python train.py --gain_aug_db=10 --norm="batchnorm" --stem="deep" --residual_init="zero_last" --shampoo_beta=0.95 --eps=1e-08 --one_sided=true --epochs=11.8 --final_lr_fraction=0.05 --weight_decay=0.1
Rows from block 2 of a small multi-label audio tagger, named by matrix and row number. Rows with one number belong to one channel. Each number is 50 + 15 x the weight over its row's rms, rounded and kept within 0 to 99. All counts start at 0.
Before each channel's rows are labels from the 100 clips, of 14976, where the channel reaches its highest value: "top examples" is what is common among them; "peak on" is the class under the peak. Only what is clearly more common there than usual is listed. The data: babble in 24 made-up languages, each with its own sounds, syllables and stress or tones, from a formant synthesiser.
# convs1: grouped (16 groups) 3x3 conv, stride 2 (model.blocks.2.convs.1.weight, 112x7x3x3), inputs within the group 0-6, a 3x3 kernel for each
# convs2: expand pointwise conv (model.blocks.2.convs.2.weight, 224x112x1x1, transposed), outputs 0-111

top examples: voice: child-like voice; /t˭/; /q/
peak on: /q/
convs1.5:35 62 60 41 47 68 59 32 23 77 30 32 44 36 54 37 70 74 43 84 68 41 19 54 46 66 50 54 39 42 44 59 58 53 59 45 44 42 56 47 62 77 35 58 62 53 37 24 35 68 42 47 52 58 38 66 68 41 44 80 45 38 20
convs2.5:55 51 64 65 53 00 66 49 38 52 52 44 61 39 37 47 44 24 30 16 51 36 55 55 43 31 47 69 55 55 42 43 48 49 47 56 40 58 48 49 27 56 39 66 30 70 27 51 48 67 58 49 79 65 44 61 60 22 33 52 43 31 72 51 55 50 51 89 47 33 27 45 25 49 48 33 50 57 69 49 45 79 50 58 52 41 22 29 43 60 50 27 42 53 21 34 22 97 50 41 50 46 50 65 59 45 49 82 37 35 57 28

top examples: /s/
peak on: /s/
convs1.81:77 64 50 46 57 40 13 27 29 59 60 46 54 44 48 47 39 43 57 62 65 28 34 70 45 68 63 52 57 54 59 36 54 73 24 60 45 59 34 35 65 46 51 44 51 18 59 48 43 29 65 63 95 68 49 27 37 57 58 57 67 68 49
convs2.81:49 63 57 61 25 53 66 80 38 54 43 49 68 67 61 66 41 47 78 43 46 68 29 61 50 38 66 59 62 51 41 33 38 56 31 64 23 57 45 66 90 33 46 33 59 71 76 43 44 40 39 55 44 54 76 77 55 38 71 59 54 40 76 44 67 51 24 47 60 52 24 59 66 76 56 60 56 56 50 31 55 75 31 61 24 25 50 65 47 40 44 40 67 51 79 64 50 49 46 60 24 53 36 69 46 19 16 55 69 54 45 40

top examples: /q/
peak on: /q/
convs1.62:35 52 64 37 42 59 43 56 41 49 40 53 52 47 47 85 51 18 62 63 47 53 33 55 49 48 54 69 64 44 74 23 50 66 44 46 22 47 67 37 09 66 28 72 79 48 55 42 42 78 35 42 33 39 66 35 53 39 47 28 51 62 64
convs2.62:55 31 48 99 44 69 59 81 52 38 45 44 28 72 53 32 40 73 44 47 52 47 73 49 67 43 39 44 39 30 37 73 43 52 56 63 31 42 78 45 55 44 57 45 20 56 62 55 41 50 58 39 99 49 51 78 59 36 41 86 29 58 40 42 71 31 78 40 70 44 79 36 48 70 44 40 49 50 31 39 60 65 72 57 46 69 50 32 63 55 49 17 41 36 45 46 54 57 64 37 71 68 80 63 32 48 53 59 41 54 55 23

top examples: voice: high voice
peak on: silence
convs1.55:42 41 44 33 34 50 85 73 35 39 55 48 52 31 41 42 44 62 50 47 57 37 58 82 48 59 36 56 65 55 61 45 30 60 49 41 27 19 60 47 49 59 83 74 40 22 52 57 91 53 33 75 48 26 47 52 53 50 56 33 54 51 63
convs2.55:51 37 69 46 30 45 55 56 42 37 15 47 48 51 81 75 46 39 60 25 65 63 36 24 61 28 50 60 38 45 77 52 64 30 67 37 53 76 39 51 40 51 42 65 60 59 78 54 60 22 55 30 72 62 73 56 33 53 58 46 51 73 36 32 67 57 40 30 58 56 53 33 66 27 15 68 47 67 57 37 35 54 21 52 47 39 42 27 70 42 50 53 63 41 51 38 57 69 49 44 34 55 50 52 45 59 61 41 61 55 28 57

top examples: /ɔɪ/; /y/
peak on: /ɔɪ/
convs1.95:49 29 34 39 71 46 50 41 69 40 37 39 40 75 34 62 42 49 52 42 46 26 59 41 55 56 63 52 74 60 68 35 72 41 44 57 60 58 60 40 53 37 50 54 44 48 37 59 37 61 41 55 52 58 76 84 96 63 21 38 25 38 22
convs2.95:66 41 27 54 42 21 66 25 42 24 39 23 45 53 20 78 56 50 43 43 38 20 44 43 55 58 45 31 18 82 39 43 62 51 35 49 44 44 36 38 52 43 58 52 51 88 39 62 61 76 62 24 33 52 39 46 61 45 42 43 55 55 41 45 34 40 41 34 29 51 39 66 31 67 54 67 62 54 42 42 98 36 41 48 71 33 66 38 10 49 38 55 52 75 54 41 62 41 73 49 64 37 54 28 35 51 41 39 51 78 70 47

top examples: /aʊ/; voice: child-like voice; /oʊ/
peak on: /aʊ/
convs1.71:22 51 34 42 40 47 31 53 43 27 36 30 50 61 76 47 32 44 38 39 43 51 63 36 39 49 46 77 63 47 46 32 26 25 99 56 58 50 55 44 21 60 63 53 72 41 36 41 31 50 45 44 41 63 51 71 58 57 35 59 31 54 42
convs2.71:43 84 53 58 53 24 47 29 52 57 46 39 56 52 62 26 44 53 68 63 44 53 65 60 58 56 70 86 66 43 31 41 58 37 46 46 69 44 70 58 56 55 35 50 75 36 45 56 48 52 58 53 69 51 43 23 67 45 76 60 85 72 32 46 37 64 21 10 54 35 38 40 44 63 57 42 49 22 61 50 32 27 60 15 39 58 29 26 45 43 86 45 62 61 52 51 69 27 43 31 51 67 42 70 68 27 67 63 57 40 31 34

top examples: /aʊ/
peak on: /aʊ/
convs1.76:59 52 57 44 69 47 59 51 56 54 52 61 42 49 52 41 37 61 48 47 46 41 54 39 57 62 57 04 76 92 57 39 99 19 43 74 66 41 62 64 39 43 54 68 53 57 41 43 55 60 46 61 39 54 63 44 36 57 33 59 42 58 42
convs2.76:44 43 54 49 57 56 55 35 58 34 40 64 45 48 56 48 66 50 22 62 52 26 44 54 63 29 59 60 51 75 49 51 38 23 59 48 35 26 24 56 50 29 70 62 60 42 52 68 74 54 56 25 39 68 45 51 37 65 68 36 56 57 52 29 63 47 56 61 09 52 36 41 47 52 54 25 56 75 58 58 65 30 55 59 50 42 41 20 47 49 23 51 40 39 63 37 52 29 40 66 72 74 43 47 37 45 48 35 28 76 63 59

top examples: /ɛ̃/
peak on: /ɛ̃/
convs1.86:48 21 46 61 40 44 35 58 42 26 27 16 59 55 45 54 61 80 59 58 29 56 53 51 28 19 27 47 51 51 58 48 48 39 66 62 59 44 39 49 37 40 51 36 29 70 55 71 48 31 67 35 32 29 68 78 51 28 44 50 62 42 26
convs2.86:67 59 54 66 42 61 65 14 39 46 64 53 58 58 72 46 60 50 48 51 53 56 51 74 23 56 39 43 24 40 62 60 67 58 42 80 77 55 40 65 54 66 41 45 46 72 61 35 58 45 48 66 40 77 42 51 74 49 32 61 69 45 48 48 40 57 87 41 48 52 65 43 71 29 63 62 53 51 39 64 45 81 75 61 57 40 75 58 57 35 45 62 42 43 56 53 12 66 38 46 32 52 64 52 56 87 68 55 53 43 84 45

top examples: /aʊ/; voice: child-like voice; /oʊ/
peak on: /aʊ/
convs1.75:55 60 21 49 62 36 54 41 47 38 46 23 49 54 56 42 57 59 41 40 51 70 61 23 54 48 50 51 57 37 62 36 92 33 82 77 37 46 64 59 39 45 33 09 58 38 25 34 62 52 44 47 48 44 59 51 37 38 47 28 42 23 31
convs2.75:47 52 46 54 37 89 36 47 49 67 56 49 44 33 29 35 30 66 42 51 41 48 35 65 45 45 56 38 57 60 62 64 39 47 54 58 40 51 52 30 56 25 59 26 46 67 63 72 32 48 40 61 31 49 67 78 32 59 55 67 43 67 84 62 49 65 36 56 32 67 67 43 11 72 53 52 57 66 52 56 07 25 58 09 54 74 52 61 48 84 60 42 55 45 46 50 44 29 38 68 29 48 48 55 59 45 45 03 56 38 43 56

top examples: /ɑ/
peak on: /ɑ/
convs1.80:66 60 18 64 46 35 27 51 78 57 50 48 46 46 45 48 61 41 52 58 45 47 47 46 68 51 50 53 59 32 25 58 56 37 50 58 45 58 47 57 46 55 53 38 55 42 28 68 44 25 99 58 71 21 43 57 48 85 54 29 67 48 25
convs2.80:05 54 48 62 62 55 71 69 72 54 70 46 46 43 62 60 48 57 49 53 42 57 34 58 39 55 35 65 51 64 23 41 12 37 54 62 40 57 27 46 33 63 58 48 55 41 50 42 40 41 45 33 52 51 54 59 54 58 90 63 53 66 43 50 51 51 65 59 63 53 37 53 32 57 78 25 47 31 84 51 54 75 44 77 31 56 44 49 67 23 71 65 90 60 51 59 48 59 57 43 23 62 43 22 28 56 61 71 52 43 30 56

top examples: /y/; /v/
peak on: /y/
convs1.83:55 60 70 59 43 73 71 39 19 46 54 81 55 65 34 28 47 28 81 52 57 45 51 49 57 45 69 54 41 52 49 76 33 61 33 37 42 68 43 53 45 60 57 49 52 54 65 42 76 41 59 40 53 51 60 65 62 54 14 84 49 76 70
convs2.83:53 53 60 59 53 83 72 60 80 46 33 56 88 53 48 56 71 24 72 53 31 74 39 40 71 68 34 48 40 31 69 49 58 40 58 49 31 64 44 28 68 65 58 34 77 54 52 57 44 45 47 78 54 61 61 70 22 49 57 29 71 50 06 44 41 39 57 99 45 37 39 75 56 56 50 46 69 23 57 49 55 57 67 36 49 65 36 64 55 39 40 57 62 37 50 61 68 62 66 59 31 21 56 54 74 35 44 81 50 13 51 52

top examples: voice: child-like voice; /u/
peak on: /u/
convs1.61:56 63 57 55 65 38 60 28 58 57 67 59 43 56 57 49 32 25 34 43 45 51 43 58 53 68 54 22 34 28 19 62 50 51 64 68 52 43 19 25 34 47 68 61 58 69 50 63 45 61 40 43 43 40 43 62 96 32 52 17 38 51 63
convs2.61:45 27 43 17 51 63 55 71 71 76 68 43 81 65 74 53 70 56 39 57 47 55 48 67 31 43 76 51 45 52 53 59 65 55 53 51 33 69 28 65 51 70 54 51 71 62 53 48 70 58 46 37 48 81 40 49 57 31 88 53 64 50 27 52 60 51 30 50 44 33 48 29 38 50 25 55 43 52 81 63 65 54 47 50 42 42 52 71 69 56 67 38 45 57 35 61 42 50 42 47 67 61 45 70 32 32 46 54 57 55 51 43

top examples: /k/; /y/
peak on: /k/
convs1.78:55 55 36 55 53 20 35 60 61 38 48 54 61 66 70 29 45 69 68 71 70 43 50 41 61 42 33 28 40 34 22 49 36 40 47 35 56 50 62 97 45 73 45 58 60 70 56 72 43 56 31 69 28 63 45 50 36 48 65 29 38 60 34
convs2.78:75 22 49 49 41 41 61 32 58 51 62 67 50 72 32 66 46 66 62 54 43 66 41 70 58 71 51 74 46 23 59 51 49 35 67 85 55 58 39 38 64 75 71 50 44 39 52 58 57 78 55 68 71 63 51 81 55 53 43 55 58 41 45 57 46 34 47 33 46 48 22 37 54 30 55 40 56 33 56 38 66 60 23 62 69 53 39 38 52 44 99 46 52 47 27 44 80 50 65 49 57 41 55 69 50 19 48 37 61 45 58 72

top examples: /aʊ/
peak on: /aʊ/
convs1.74:56 25 55 46 57 57 56 43 50 51 33 52 72 52 63 56 66 45 40 35 53 59 55 44 32 53 53 79 83 95 33 38 38 51 65 42 41 77 70 47 27 44 39 49 61 40 37 52 24 57 45 58 35 64 44 38 34 14 34 33 66 37 41
convs2.74:21 30 43 43 58 48 61 75 30 46 72 60 22 45 77 44 64 47 33 76 56 58 27 47 45 75 44 72 62 41 62 68 40 33 65 28 28 70 46 42 33 50 43 51 54 63 43 60 57 63 89 50 39 65 42 39 40 63 39 60 58 36 54 49 40 46 48 41 27 32 75 42 41 58 54 38 37 35 59 27 64 31 26 04 45 53 80 85 61 57 40 47 45 53 28 71 43 31 40 98 66 57 55 70 50 36 54 41 47 83 63 27

top examples: voice: deep voice; /oʊ/; /x/; /u/
peak on: /x/
convs1.102:60 61 53 54 35 34 50 58 62 32 40 42 41 56 52 27 39 50 53 97 83 73 20 74 40 56 38 64 65 58 57 27 61 28 47 34 37 30 39 46 76 40 52 27 36 28 45 47 39 52 55 56 48 55 39 46 36 55 61 43 41 25 67
convs2.102:38 47 60 81 55 34 57 56 57 57 24 50 85 72 64 64 48 53 39 64 62 65 58 40 63 32 57 51 51 18 60 41 45 39 39 54 40 38 41 74 26 53 62 45 50 43 49 51 39 58 45 48 41 29 43 39 37 28 62 23 42 44 29 54 59 31 50 37 38 49 60 52 74 41 48 50 26 66 33 44 42 58 91 57 47 46 39 57 31 19 53 51 76 37 54 66 66 41 38 39 55 47 41 21 57 76 14 37 52 55 20 50

top examples: voice: child-like voice; /y/; /i/
peak on: /y/
convs1.90:47 55 38 64 50 55 45 65 41 29 43 74 59 50 32 36 29 64 31 56 20 64 26 94 26 48 61 49 53 35 41 43 61 59 24 62 60 54 47 66 42 68 73 52 59 27 59 70 73 65 20 58 57 33 46 36 38 56 58 56 57 51 57
convs2.90:45 53 55 44 49 54 45 31 43 55 29 61 50 49 56 55 47 39 76 58 55 42 68 54 57 58 56 57 53 55 56 56 27 42 65 56 30 73 47 57 42 38 17 26 39 55 07 40 35 37 52 47 77 37 36 52 34 60 55 65 20 29 63 39 61 47 45 62 42 40 34 68 36 44 59 62 55 44 21 36 56 56 39 33 29 44 57 62 52 48 38 29 57 52 46 47 40 54 23 69 42 49 52 46 66 45 20 73 62 29 59 41

top examples: /x/; /ɔ̃/; /ɛ/
peak on: /x/
convs1.52:44 42 44 45 65 37 50 51 55 38 61 74 21 28 90 40 67 53 56 62 34 56 56 38 46 44 59 42 58 74 58 31 64 69 49 29 43 37 43 44 48 63 44 48 50 33 45 51 33 42 91 10 56 87 40 41 38 66 43 48 60 49 50
convs2.52:72 41 55 44 55 38 65 42 72 29 28 33 49 31 82 58 61 42 66 66 78 54 43 72 36 58 38 57 41 60 46 29 63 61 48 56 39 70 79 46 66 35 67 60 71 54 79 44 60 49 43 39 61 77 50 52 52 72 63 50 66 60 54 56 24 61 66 50 44 66 38 52 71 33 62 70 37 62 46 64 43 37 43 34 92 62 55 54 99 27 45 46 34 70 53 44 47 36 69 78 53 35 53 79 41 45 38 52 45 47 38 74